{
  "arch": "uvit",
  "model": "spectrogram flow-matching model",
  "dataset": "melodies that start on their tonic, played by one synthesised instrument",
  "train_examples": 26041,
  "n_mels": 64,
  "hop_length": 160,
  "input": "log_mel",
  "spec_augment": false,
  "win_length": 512,
  "conditioning": "none",
  "objective": "flow_matching",
  "cond_dim": 192,
  "logit_normal_time": false,
  "norm": "layernorm_no_bias",
  "norm_position": "pre",
  "activation": "silu",
  "head_dim": 32,
  "fused_qkv": false,
  "qk_norm": true,
  "parallel_block": false,
  "moe": "soft",
  "drop_path": 0.05,
  "num_experts": 16,
  "moe_every": 1,
  "expert_mlp_ratio": 0.25,
  "slots_per_expert": 2,
  "shared_expert": false,
  "patch_size": [64, 2],
  "layers": 12,
  "width": 256,
  "positions": "sincos",
  "residual_init": "scaled_by_depth",
  "optimizer": "adamw",
  "lr": 0.00098,
  "beta1": 0.9,
  "beta2": 0.999,
  "eps": 1e-08,
  "steps": 15200,
  "batch_size": 256,
  "epochs": 149.4,
  "lr_schedule": "cosine",
  "final_lr_fraction": 0.1,
  "warmup_steps": 760,
  "weight_decay": 0.4
}
Rows from block 5 of a small spectrogram flow-matching model, named by matrix and row number. Rows with one number within an expert belong to one neuron, the router's apart. Each number is 128 + 24 x the weight over its row's rms, rounded and kept within 0 to 255. All counts start at 0.
Before each expert's rows are labels from the 100 clips, of 14848 (inputs lightly noised), where the router gives the expert most weight on average: "lies over" is the class under the peak; "responds to" is what is common among them. Only what is clearly more common there than usual is listed. The data: melodies that start on their tonic, played by one synthesised instrument.
# router: slot weights (model.blocks.5.mlp.router.weight, 32x256), inputs 0-85
# up: expert up (model.blocks.5.mlp.up, 16x64x256), inputs 0-85
# down: expert down (model.blocks.5.mlp.down, 16x256x64, transposed), outputs 0-85

# expert 10
lies over: F#5; F5
responds to: vibraphone-like; the note F#; tonic: F#; tonic: F
router.20 [104 133 113 123 152 153 127 130 113 115 136 165 130 164 126 152 130 105 159 144 148 123 142 115 108 132 158 120 138 137 143 117 144 120 113 144 116 131 121 111 130 183 191 122 101 119 140 104 135 132 113 164 141 166 120 125 154 131  87 133 140 126 100 111 157  92  91 151 169 138 131 107 110 102 157  91 109 149 122 131 107 169  96 178 128 134]
router.21 [126 115 155 150 117 153 112 133 154 146 103 151 122 122 130 118 131 105 134 119 126 193  87 124 131 132  95 133 150 101 168 140 126 134 133 149 138 140 138  90 138 142 146 132 119 140  97  88 131 127 133 132 130 140 136  92 121 136 167 126 104 173 103 144 124 105  99 166 116 156 129 149 117 111 130 125 133 146  84 125 144 164 112 162 119 137]
up.0 [141 109 113 109 117 122 138 142 109 161 142  91 118 131 111  82 146 118 129 146 123 138 138 100 111 124 140 127 101 121 108 129 139 134 156 125 119  95 138 144 143 131 109 120 147 178 151 142 101 134 119 127 119 102 153 131 136 126 146 144 135 104 132 126 125 117 172 111 147 104 115 123 163 147 137 132  84 132 139 185 125  89 120 142  93 133]
down.0 [183 131 137 144 129  88 100  86 148 127 110 100 136 126 120 129 106 108 143  93 119 129 140 147 112 140 117 128 163  96 125 109 169 172 136 118 115 151 141 141 100  75 156 145 158 117 128 121  84 161 125 151 146  95 156  81 140 116  67 150  85 166 103 153 120 138 135  97 136 142 168 124 153 139 121 147 144 116 150 107 121 135 131 110 151 128]
up.1 [136 185 198 135 115 158 153 155 164 137 134 163 104 168 155  68 127 142  83  87 124 141 166 118 112 126 122 107 105 128 103 154  95 152  79 136 120  93 104  95 140 127 116  97 128 108 102 155  94 128 149 119 101  88 143 111  91 132  98 155 122 165  91 151 117 112  91 118 112 145 129 150 145 106  86 156 120 131 151 123 139 113 144  90 122 132]
down.1 [140 160 129 113 105  83 108 128 136 114  85 149 149 155 119 152 166 129  95 181 127 115  83 156 151 136 101 117 125 123 109  93 117 148 155 112 120 137 105 136 127 161 121 123 147  82 164  95  88 152 130 114 135 108 162 116 153 106 118 131  96 148 153 103  96 114 108 164 160 117 129 151 115 130 133 176 139 141 114 159 160 140 145  75 121 142]
up.2 [144 160 184 153 129 155 155 126 175 141 114 148 127 153 144  98 108 168 110  99 132 158 129 132 116 121 105 122 134 111 119 117 100 139  94 146 133 129 123  96 126 125 122  87 107 134 109 156 115 130 157 114 114 105 121  82 118 129 111 157 123 178  80 148 160 122 106 137  98 147 109 168 143 119 120 142 128 124 130 120 151 120 112 102 127 115]
down.2 [ 93 150 162 113 118 118 130 131  95 119 112 178 155 136 128 146 161 106  93 150 145 125  94 115 138 117 106 111 125 133 112 159  74 101 162 104 112 116  80  99 154 149 101 120 123 109 135 112  86 116 148 115 128 122 141 169 127 129 174 101 123 115 155  92  78  93 116 176 179 122 135 139 117 108 147 149 165 141 108 122 146 158 144  86  95  94]
up.3 [139 118 120 103 116 122 116 127 141 113 120 123 122 123 105 131 141 104 154 149 111 138  86 105 121  91 138 108 117  95 139 142  90  82 122 141 130 154 159 143 207 144 145 150 107 142 150 130  99 170 127 116 169 139 113 119 154 115 138 151 136 111 145 149 140 107 115 133 130 135 104 157 125 120 167 118 108 115 109 150 102 195 129 138 141  80]
down.3 [162 112 173 138 142  99 142 110 167 127 108 105 154 165 138 127 126 109 133 124 134  90 142 137 152 167 138  98 169  95  93 147 142 147 176 143 144  89 150 120 131 104 126 124  93 169 104 160  65 114 111 136 132 126 139 123 155  98  82  98 156 150 120 111 144  81 129 119 156 102 104 115 134 128 113 156 140 166 158 124 117  97 124 107 169 116]
up.4 [139 106 114 104 122 119 128 127 130 157 119  93 110 122 111  80 126 152 133 145 146 153 139  95  91 134 130 122 130 126 129 127 153 139 137 125 125 129 118 129 137 138 108 109 141 180 148 158 123 110 114 116 130  80 137 127 143 128 123 140 143 117  97 134 123 128 162  92 163  91 133 132 147 151 113 134  69 108 133 165 138  91 123 147  65 122]
down.4 [185 135 142 154 117  89 110 102 155 131 115  93 129 109 123 137  83 108 130  94 120 157 122 139  93 131 105 135 143 106 109 111 139 180 124 103 124 146 133 145  85  63 139 158 183 120 130 138  95 161 141 176 137  94 122  88 136 121  74 142  93 157  98 180 122 141 120 105 120 139 160  94 175 124 126 119 117 103 176 112 116 110 142 110 126 143]
up.5 [142 103 100 104 134 110 131 140 133 144 114  80 109 127 112  89 128 159 155 152 143 155 139 110 101 116 132 139 126 115 134 140 164 138 141 122 137 129 136 149 143 128 125 111 131 176 147 137 129 110 133 106 122  84 131 111 157 123 127 151 152 113 114 122 118 122 161  95 163  95 118 130 131 136 110 140  81 104 130 170 125 117 129 136  73 115]
down.5 [188 137 142 161 131  85 134  90 168 124 105  89 138 103 139 143  79 121 140  88 118 149 130 156  91 133 104 134 138 108 112 113 152 183 138 105 128 141 128 142  82  58 120 141 161 137 110 156  75 147 133 167 135  92 119 103 134 125  73 138 109 134  98 173 111 132 118 103 128 137 169  92 175 131 130 119 112 103 174 117 116 109 147 117 128 141]
up.6 [126 154 136 126 123  97 160 109 101 115  96 124 141  91 176 117  88 128 124  98 118 105 142 131 147 118 116 132 134  98 126  97 124 118 128 115 140 127 104 126 110 151  99 117 153  96 116 115 115 106 124 173 124 148 122 162 192 138 132 114  95 184  98  79 187 143 159 112 163 129 173 154 142 128 139  97 109 114 126  86 142 148 133 120 123 165]
down.6 [ 91 136 128 152 140 140 153 146 164 116 141 133 127 124 163 116 172 145 130 152 134 163 111 131 102 107 124 149 100 160 183 119 109  80  81  90 117 164 106 102 201 168 122 148 111 110 132  97 171 129 175  99 142 147 136 140 179 157 177 140 167  87 164 101 112 122 143 158 114 138 146 137 109 135 133 142 124 138 121 140 150 156 121 146 128 125]
up.7 [150 187 189 143 117 150 187 123 138 141 109 148 106 147 161  77 111 123  70  74 123 116 147 120 124 137 103  85 114 113 100 120  75 139 112 120 113  99 115 125 125 130 112 116 166  85  98 158  91 147 134 161 106 101 153 123 108 140  78 150 137 172 114 157 158 131 103  99 124 154 113 154 146 113 103 154 120 128 145 106 134 127 140  96 121 151]
down.7 [123 144 135 129 126 104 116 123 143 125 106 149 134 155 130 138 163 119 105 150 105 133 113 149 136 112 117 150 106 123 125 108 122 139 118 123 125 131 105 141 159 179 134 127 132  92 169  77 104 153 176  93 131 162 171 113 165 110 153 146  98 133 166  99 118 117 118 166 142 139 124 163 111 118 152 171 139 133 116 149 165 134 134  80 144 116]

# expert 5
lies over: C#5
responds to: the note C#; vibraphone-like; tonic: C#
router.10 [138 150 110 122 124 114 150 128 115 143 125  90 153 111 143  85 155 122 179  99 148 109 159 138 144 133 158 104 135 141 146  79 169 132 151 142 113 153  90 142  88 127 110 142 150 109  78 190 164  98 118 161 136 105 136 120 164 101 133 128 108 180 101 143 147 109 107  82 143 161  98  76 131 117 127  93 100 113 102 102 127 128 139 152 124 130]
router.11 [126 128 106 132 136 100 131  99 144 145 142 134 160 108 114 153 129 136 120 127 151 118  93 137 181 102 152 108 134 159 119 153 146 113  96  80 168 139 167 137 110 104 131 146 159 122 120 146  87 119 121 115 136 118 145 166 144 123 150 152 105 145 115  92 145 106 106  68 139 162 160 143 103 130 136 141 150 104 120 130 100 148 148 129 122  87]
up.0 [143  98 148 159 100 163 121 127 124  96 152 122 136 163 116 123 159 151  87 137 138 158 161 123 137 123 100 168  95 113  84 169 123 130 124 140 123 143 153 155 144 145 148 115 104 140 114 113 117 100  94  86  97 124 118  88  82 106 116 146 115  96 121 133 100 124 148 180 124 106 120 119 162 128 120 142 142 136 129 104 138 135 138 110 129 154]
down.0 [ 75 130 136 130 107 125  93 121 121 109 118 121 133 138 117 133 126 152 115 112  91 141 104 147 120 131  83 148 138 125 167  93 163 169  86 127 125 188 134 129 146  91 181 168 129 138 109  97 122 124 148 113 134 172 147  94 154 131 117 135 105 169 119 155 123 109 125 132 125 121 119 118 135 110 151 140 149 103 119 154 140 158 151 126 105 122]
up.1 [120 162 145  91 123 157 128 112 118 133 120 168 119 119 138 126 151  83 109 142 125 102 145 125 113 124 156  86 107 106 116 127 153 112 105 121 146  92 167 166 128 109 121 148 171  99  80 155  99 183 138 136 135 161 141 166 147 156 114 157 124 157 154 167 127 103 127 108 127 126 130 127 135 144 106  96 135  88 182 140  73 139 109 116 182 122]
down.1 [133  98 173 106 147 156 122  92 150 108 136 134 134 150 134 154 149 118 157 105 115  93 116 146 129 110 154 127 124  63 108 173 146 130 161 120 134  88 163 132 107 139 122 145 141 129 136 114 114  65 132 176 130 130 109 122 131  94 178 130 150 121 133  99 155 109 127 155 146  98 124 150 116  99 175 116 164 164 141 118 151 151 156 173 145 107]
up.2 [132 131 157 132 176 125 120 131 142 121 135 150 131 133 125 140 118 178 117 115 142 107 106 122 148  91 123 124 161 118 108 129 129 107 105 151 117 105 128  98 148 136 130  50  91 131 131  97 168 117 115 154 130 126 126  93 144 100 134 152 123 111 101 137 175 105 120 149 104 151 123 129 105 102 155 141 151 192 109 130 153 171  89  89 148  93]
down.2 [120 151  93 143 118 128 115 114 149  89  95  90 121 113 111  99 143 120 114 142 131 148 132 144 110 137 180 124 103 135 128  99 160  71 130 129 113 135 103 161 100 117 166 133 154 123  93 137 110 156 120 126 166 100 168 108 133  94 105 103 136 162  97 143 115 178 149 112  75 146 147 107 125 158 114  95 136 100 119 138 133 130 134 119 109 117]
up.3 [131  78 121 150 100 155  91 159 135 130 144 127 145 127 115 152  95 118 115 136 107 173 136 121 127 133 118 155  85 134 112 160  79 110 118 130 113 169 143 124 163 166 121  96 112 158 136 147 125 110  97 119 135 132 108  91 114 152 108 155 143  86 165 139 107 149 153 146 113  90 126 142 161 133 119 112  98 159 148 139 128 148  87  86 130 118]
down.3 [112 137 146 144 102 102 123 119 112 145 117 155 106 112 125 131 127 119 131 111 120 148 115  81  85 149  64 138 134 126 165 117 108 157 109 128 120 170 139 139 162 102 169 120 122 139 100  96 113 119 143 118 163 175 113 102 142 158 108 110 106 131 128 132 135 117 108 164 138 116 142 157 121 105 152 151 149 116 157 135 132 157 124 110 100 123]
up.4 [110  96 115 114 153 114 118 122 196 145 139 107 164 104 126 151 154 135 145  87 142 120 150 124 126 111 133 135 160 181 127 165 157 130 125 106 114 133 135 170 107 139 114 121 122 129 122 134 157 118  84 124 101 110 113 100 141 133 148  89 131 164 133 122 123 132 113 110 144 114 122 100  97 141 155 117  66 173 129 134 107 147 161  90 119 137]
down.4 [129 126 111 157 160 111 127 160 153  88 124 113 104 141 166  91  94 139 113 142 118 161 143 115 153 115 136 149 148 113 137 117 146 134 139  93 122 135 143 152 133 134 135 176 150 112 137 109 169 139 150 144 129 130 120 117 129 121  94 124  62 128 144 151 139 154 123 145 158 150 105  77 105 148 123 133 123  90 118 125 161 109  88 120 161 148]
up.5 [162 111 102 169  83 168 110 133  78 118 164 122 140 166  97 148 148 120 101 143 122  87 116 149 148  85 154 150  86 135 125 174 110 116 100 123 136 128 149 142 118 113 135 122 135 118 134 125 110 117  86  93 110 125 146 133 137 138 143 159 125 109  93  78  94 144 135 115 120 121 130 116 166 105 112 139 146 150 159 124 145 156 149 140 147 148]
down.5 [123 171 155 147  98 128 143 138 129 151 113  99 130 105 152 106 147 134 116 155 167 113 112 134 120 127  95 105 121 116 165  83 158 127 159 117 109 171 142 131 115 129 124 150 131 130 127 124 158  86 145 147 129 182 142 157 125 124 128 118 116 109 123 130 163  91 120 110 112 128 120 123 143 110 140 135 128 135 114 127 151 144 136 141 109 136]
up.6 [136 157 151 117 118 164 156 143 130 149 127 130 101 163 132  76 158 110 176 143 134 104 193 134 102 138 188  82 134 104 116  92 172 102 134 189 118 150 123 101 120 122 149 135 113 153  79 151 136 160 148 162  95 128 116 106 108 120 107 149 118 162 102 178 145 103 118 114 141 140  84 102 170 109 122  90 132  96 157 136 117 113 115 126 137 131]
down.6 [114 110 133  91 129 113  93 101 117 114 117 128 128 145 109 151 151  96 129 104  89 108  89 125 159 144 148  96 133  92  86 149 135 109 162 126 118  91 103 111 124 129  98  90 135 131 149 141  93 116 109 125 115 112 106 125 110 116 146 109 130 133 112 104 119 113 110 114 167 123 159 127  92 127 135 155 191 164  95 142 120 155 139  91 112  79]
up.7 [140  98 106 129 164 116 121 138 128 122 156 137 144 119  99 150 116 157  98 106 132 143  99 150 129  77  81 182 132 135 158 142  83 163 118 103 108 123 133  94 137 100  88 128 118 144 158 134 157 142 170 110 172 145 122 158 120 170 134 127 125  99 130  78 101 140 165 130 118 145 162 123 117 157 138 169 168 167 105 138 170  96 143 124 147 118]
down.7 [179 161 117 129 113 147 162 117 140 139 127 156  80 135 157 119 104 114 163 186 153 111 129 121 142 134 145  98 100 125 124 145 132 114  99 120 113 135 155 156 113 102 106 126 166 150 152 138  89 123 134 130 120  72 152 134 125 123 139 168 162 145 101 145 127 114 130  97 116 133 160 146 164 132 147 118  96 108 160 131  88 123 122 179 149 156]

# expert 3
lies over: no note
responds to: bell-like; bass guitar-like
router.6 [131 100  90 134 117 132 114 120 129 120 117  67 156 104 103 153 110 136 110 121  95 151 128 121 112 140  95 184 129  95 124 165 104 151 124 116 115 133 124 149 117 100 130 156 143 165 150 124 103 149 144 109 116 105 107 108 178  81 124 123 128 103 102  95 190 109  96 103 105 153 139  86 104  95 109 138 162 129 146 142 143 126 102  91 127  65]
router.7 [130 121  79 113 115 109 125 144 135 140 122 117 106 110 126 152 104 147 139 128 105 119 111 107 100 132 101 143 126 104 115  85 107 138 136 131 158 142 114 112  85 104 142 160 106 148 151 115 109 106 101 139 149 108 129 147 127 104  98 118  94 141 113 106 147 143  61 121 137 120 105 153 127  93 130 106 140 143 117 148 161 120 127 148 100 127]
up.0 [ 86  72 108 135 120 138 117 130 112 142 134 142 170 134 119 137 151  94 124 143 123 108 176 120 135 112 187 141 132 166 132 116 109 116 111 128 148 141 128 132 113 126  80 140 129 112 110 105 142  98  96  90 100 126 113 139 129 151 117 126  96 142 119 130 149 167 168 110  85 117 118 161 144 163 127 189 157  91 119 101 108 146 112 150 159 136]
down.0 [104 118 132 108  69  78 120 140 121 115 133 143 134 146 102 125 129 135 135 129 121  98  79 144 154 123 102 106 108  97 123 147 115 133 147 147 110 111 128 146  96  95 102 127 147 112 138 117 135 120 125 139  98  80 119 152 117  96 120 119 171 136 102 122 111 145 169 115 158 110 117 177  81 141 109 146 158 162 128 126 143 155 131 128 106 116]
up.1 [145 130 110 142 140 137 138 139 134 106 152 116 120 120  96 131 117 141 172  95 154 113 113 124 108 155  99  82 153  85 109 125 118 104  90  85 181  83 117 149 120 118 149 130 104 136 140 162 151 135 162 138 157 116 112 122 135 118 127 131 129 106 115 103 156 128 164 132 129 106 150 183 138 107 109 115 117 138 112 124 176 140 138 114 110 129]
down.1 [108 114 158 161 130 129 133 115 132 118 131 142 146 117 124 140 153  97 134 162 131 105 111 156 112 112 127 121 128 115 156 109 109 118 150 114 137 124  59 107 161 140 163 127 106 152 104 101 127 123 105 136 145 136 101 157  78 149 128 162 124 108 132 119 124 177 103  94 110 141 115 128 157 148 134 136  98 142 131 140  58 104 111 139 118 141]
up.2 [124 120 118 142  95 126 121 108 136 154 126 127 135 174 150 132 142  90 134 120 112 144 121 121 148 170  90 142  85 132  94 151 106 109 169  97  80 162 191 126 102 172 131 143 153 136 107 166 144 164 124 148  86  91 140 102 143 106 135 150 127 162 126 119 155 139 100 118 130 125  94  98 110  78  98 169 147  92 134 134 132  96 102 115 139 148]
down.2 [ 95 123 118 130 180 169 113 112 153 108 123 136 100 110 135 116 106 175 150  94  74 176 172 140 140 163 128 108 153 134 146 131 128 120  92 124 142 105 134 139 155 138 122 154 143 126 126 142 110 109 140 121  86 149 143  81 175 129 130 117 128 159 132 110 116  88 129 148 131 118  99 140 122 133 123 139 114 135 149 125 170 151 113 109 140 107]
up.3 [118  65 132 120  95 153 116 132 115  97 111 116 111 146  92 167 145 141 157 120 105 113 157  96 123 120 101 121 106 117 113 156 168 139 118 147  94  94 149 119 113 111 153 129 118 100 134 157 108 159 113 107 141 162 103 115 137 140 101 137 150 134 143  99 144 102 159 136 151 151 132  94 108  87 133 107  93 150 128 152 134 120 110 115  73 104]
down.3 [145 174 167 151 171 126 108 176 160 126 147 165 101 135 166  94 161 119 148 125 108 108 125 140 156 136 139  97 101 158 168 104 119 108 140  85 159 100 124 147 147 134  90 125 128 110 172 143 148 126 150 118 135 142 166 140 136 155 134 117 129 125 104 117 117 175 151 109 142 115  96 118 145 147 144 143 131 117 153  96 130 104 162 121 130 161]
up.4 [140 141 164  99 145  98 166 116 101 132  94 167  94 130 183 145  93 147 139 122 128 143 118 147 150 113 125 100 126 102 107  97 135 165 168 129 148 165 123 126 101 112 160 120 138 130 162  93 124 134  99 110 140 137  94 152 140 129 104 129  87 172 152 147 133 133  82 134 185 129 188 155 116  89 190 102 119 121 123 135 131 145 118 150 117 115]
down.4 [174 165 111 146 151 173 128 185 136 153 136 106 186 112 155 172 132 128 151 194 115 154 116 127 165 158 112 115 167 176 124 146 137 130 129 105 134 123 112 176 142 117 125 118 144  91 163 125 156 149 125 127 109 138 141 176  96  94 156 132 160 137 136 135 108 100 130 141 110 142  91  92 104 131  95 161 130 127 120 130 140 155 128  83  88 150]
up.5 [151 148 127 100 105 155 138 159 115  90 138 146  98 121  92 111 150 138 134 165 128 178 135 141 140 150  89  99 128 129 138 141 123 102 145 145 137 152 129 135 126 136 130 152  97 145 119 141 120 141 131 127 133 120 135 143 169 138 144 165 163 125 134 175 130  97 124 118 159  83 139 174 135 177 146 127 110 125 106 160 131 125 110 136 133 118]
down.5 [146 129 140 185  95 145 105 132 118 144 129 103 166 133 145 132 143 127 131 150 130 124 133 163 102 127 129 110 160 164 153  99 137 105 176 109  92 102 143 126 158  88 131 109 142 116 186 114 168 148  86 143 149 165 131 182  86 172 102 124 155 127  82 129  97 170 145  91 111 131 120 118 136 111 111 100 124 176 128 115 106 106 169 136 130 125]
up.6 [145 118 126 126 111 111 125 120 143 135 138 135 123  92 117 153 120 157 109  72 168 100 122 148 114 155 103 106 166 113 141 112 115 159 117 102 130 123 100 131 110  85 147 125 109 118 141 142 140 106 132 144 151 118 156 158  97 141 133 136 150 139 123 131 124 141 108 174 134 116 156 148 113 138 165 124 102 148  87 104 164 108 141 135 125 139]
down.6 [109 116 143 172 147 143 140 154  99 105 132 173 125 144 125 108 149 124 136 188 104 107 164 144  83 121 151 121 133 176 119 114 128  73  99 132 138 129 125 128 146 135 150 116 147 154 112  90 116 158 143  99  87 105 147 155  94 133 161 136 125 119 178 138  99 107 141  92 143 153  89 123 148 148 146 165 126 136 161 144 100 154 138 101 166 132]
up.7 [191 186 141 127 139 127 137 159 125 135 137 107 150 112 139 151  97 134  88 118 154 165 111 152 104 149  77 139 155 137 150 111  82 139 134 121 122 170  99 149 159 115 107 101 149 106 151 103 100 138 123 136 139 132  95 137 105 158 111 102 120 132 106 133  93 161  79 124 110 131 143 129  88 148 132 105 144 129  85  82 157 113 101 142 117 151]
down.7 [130 151 122 143 140 112 120 109 142 109  89 128 142 121  93 139 169 122 151 179 158 105 119 139 125 138 151 165 119 130 120 151 171 132  86 128 125 137 134 162 131 159 144  97 106 154  82 109 157 119 156 115 170 147 142 127 127  96 181 134 126 119 140 135 186  91 112 119 102 128 119 162 131 136 107  86  99 116 110 148  98 139 107  81 153  93]

# expert 8
lies over: E3
responds to: the note E; square lead; harpsichord-like; tonic: E
router.16 [163 129 130  97 144  95 154  91 116  96 105 149 130 149 109 132 119 153 157 101  91 111 137 141 120 133 131 129  72 124 140 148 109 142 137  99  99 117 125  83 100 130 126 107 155 123 139 162 102 110 125 102 159 110  79 162 138 143 122 134  95 104 127 125 107 178 131 135 168 161 161 104 109 145 177 150 126 149  92 143 102 105 107 126 134 109]
router.17 [164 131 118 122 137  96 150 120 133 127 114 142 100 144 129  96 114 139 118 113  98 144 129 119 121 124 147 118 109 137 119 164 105 157 117  77 111 113 114 126 127 172 111 126 158 119 153 169 101 107 108 127 135  98  89 131 136 113  91 153  97  83 111 159  81 179 117 142 136 141 140 149 156 141 152 128 151 173 101 166 110 101 120 111 157 154]
up.0 [151 141 140 107 131 133 144 118 129  98 101 125 116 115 126 161  88 148 141  81 113 102  90 163 171 134  66 104 151  99 147 133 123 142 141 107 130 109 103 120 126 111 122 150 118 124 134 113 140 107 134 117 147 118  97 114 125 113 132 150 113 144 158 150 121 112  78 165 132 174  81  94 108  94 135 105 155 145  73 112  89 123 141 113 144  92]
down.0 [151 142 108 177 135 111  96 145 124 129 112 150  76 130 157 138 156 113 122 115 150 132 124 152 115 125 151 128 129 136 127 114 103 123 145 171 119 129 123 163 140 103 158  98 127 144 132 102 118 135 141 117 113 134 124 134 115 124 157 151 134 112 108 120 163 151 159 153 120 142 115 169  99  81 144 169 130 137 134 128 145 153 158  94 143 112]
up.1 [136 106 123 154 123 135 149 135 109 143 131 110 110 168  89 135 131 123 157 169 122 123 163 133 134 128 109 127 133 134 137 111 154  93 115 219  99 142 167 100  93 132 150 105  97 151 156 104 130 139 106 105 121 138 112  76 112 116 146 125 150 130 133 133 151 107 142 125 163 139  90 112 161 119  98 109 120 164 158 125 179 134  78 133 126 123]
down.1 [131 128 140 164 125 129  74 112 115 176 123 151 133 154  77 133 139 152  82 128 146 145 102 137 118 167  88 108 121 159 117 122  82 116 126 137  84 149 115 124 132 141 145 142 120 142  98 101 112 144 132 150 132 103 146 124 130 151 137 159  83 153 136 136 164 119  92 110 124 151 131 114 144 128 133 122 134 127 129 123 125 121 103 122 125  94]
up.2 [126 129 114 174 133 136 113 151 154 129 141 127 100 136  95 143 109 128 147 119 119 109 155 121 117 170 150 142 104 155 119 154 134 137  88  65 167 107  95 141 151 105 143 136  79 127  93 129 173 150 164  97 103 136  97 125 128 133 135 120 109 134  95 120 167 139 119 129 122 103 126 132 137 150 138 116 121  71 111 109 123 127 171 140 133 114]
down.2 [100 132 168 124 106 140 105 119  75 159 129 159 125 123 150 141 122 105 133 126 136 127  90 116  94  99 110 165  93 161 110 119 128 121 139  89 133 128  96 158 151  99 129 128 127 120 133 159 151 165 133 146  84 159  98 152 122 152 173 115 123 105 117 105  74 124 113 121 158 151 151 120 114 105 126 128 183 128 130 123 153 147 153 125  84 104]
up.3 [156  89 148 104  86 164 128 148  89 160  93 101  65 135 113 137 107 148 145 142 111 116 113 121 136 141  97  93 150 105 150  99 128 122 157 181 103 145 118 108  95 133 135 121 110 163 156  96 165  96 117 112 164 112 132  94  99 127 117 101 104 134 142 114 115  98 133 122 139 154 111 142 140  85 116 106 125 132 151 140 129 118  84 158  96 122]
down.3 [119 110 101 163 107 144 117  98  97 186 146 158 115 122 102 125 149 127 117 120 136 146 134 172 112 120 160  93 136 113 161 103 101 109 143 150 120 134 137 120 117 104 138 170 120 128 116  98 116 137  96 100 138 113 156 141  94 120 132 167 115 181 133 124 137 136 117 166 118 133 152 111 126 109 129 117 118 126 113 101 134 116 116 145 140 113]
up.4 [145 160 132 118 143 146 104 143 133 115 111 124 156 135 151 103 146 119 128  98 147  99 164 156 149 118 110 150 135 115 150 117 132 130 164 164 122 158 118 150  97  80 108 176  65 120 125  91 131 110 131 116  95 154 116  80 170  87 162 115 116 119 153 162 148  51 167 164 102 158  92  85 141 112 113 134 147 115 113 107 131 148 112  87 170 117]
down.4 [105 125  92 127 109  96 149 109 120 133  82 156  99 168 145 144 112 137 129 139 165 112  93 116 101 197 110 103 157 111 127 140 121 121 116 120  99 116 135 100 144 112 140  62 139 145 142 121 113 215 139 134 174  93 158 135  95 138 128 126 131 143 100 148 182 134 137 107 154  93 124 166 133  99 115 167 106 127 133 136 108 172 144 105 106 144]
up.5 [146 130 134 139 127 115 133 106 111 109 123 117 144 121 103 144 141 110 142 164 110  86 113 121 112  96 170 157 117 151 142 110 150  67  78 148 108 176 166 112  91 119 153 125 158 134 127 154 128 138 161 123 144 146 144 119 158 140 152 155 125 128 147  89 118 143 147 115 150 130 128 111 152 136  86 131 107 141 202 145 146 174 105 130 161 117]
down.5 [148 171 155 123 140 147 105 175 124 104 136 161 149 170  93 140 139 170  99 177 119 134 120 143 142 122 116 104 122 126 143 112 184 106  95 122 151 156 142  98 135 150 125 144 114 137 147  96 108 110 104 149 172 118 179 100 184 113  74 144 131 107 150 118 105 105 126 145 115 138 150 116 134 134 139 138 121 137  85 109 119 112  83 140 171 136]
up.6 [131  86 104 140 143 115 137 149 122 123 144 139  97 159 151 117 144 127 105 102 113 120 115 114 131 112 131 143 107 136 109 150 145 132 119 105 108 142 168 145 126 174 103 183 119 121 133 153 123  94 176 119 129 128 120  72 168 110 113 152 120  97 154 141  56 152 139 155 149 124 113 131 131 108  95 152 152 162 113 142 111 115 145  85 148 157]
down.6 [164 112 141 130  96 127 119 110 122  96 134 116 157 140  93 146  98 112 155 131 109 139 109 174 148 138 144 137 136 116 130 146 167 117 157 108 144 146 145 110 139 104 134  66 143 115 151  95 124 158 129 137 153 115 172 147 175 162 136 119 146 208 120  69 153 102 153 134 111 135 139 139 114 120 128 126 112  99 139  54 119 132 110 124 107 156]
up.7 [137 154 144 178 114 129 199 120 142 117 114 137 112 155 133 156 131 126 140 150 134 109 129  97 141 146 114  58 134 126 130 143 121  60  82 106 145 137 111 115 148 164 146 106 166 127  92 138 128 113 143 116 134 136  93 163 146 143 108 130 136 150 138 155 144 137 125 128 132 136 106 109  76 116 127 111 106  93 107 102 100 126 120  98 123 105]
down.7 [113 121 148 119 157 116  96 155 132 129 100 127 143 114 110 161 166 145 111 105 143 114 118 148  99 131  98 158 127 125 110 145 103 166 154 143 124 159 130 143 143  97 173 128  91 124 115 127 125 110 110 134 126 112 134 124 115 121 150 123 141 106  90 127 139 131 147 147 134 171 149 161 144 108 150 130 143 148 109 162 188 118 118 115 136 128]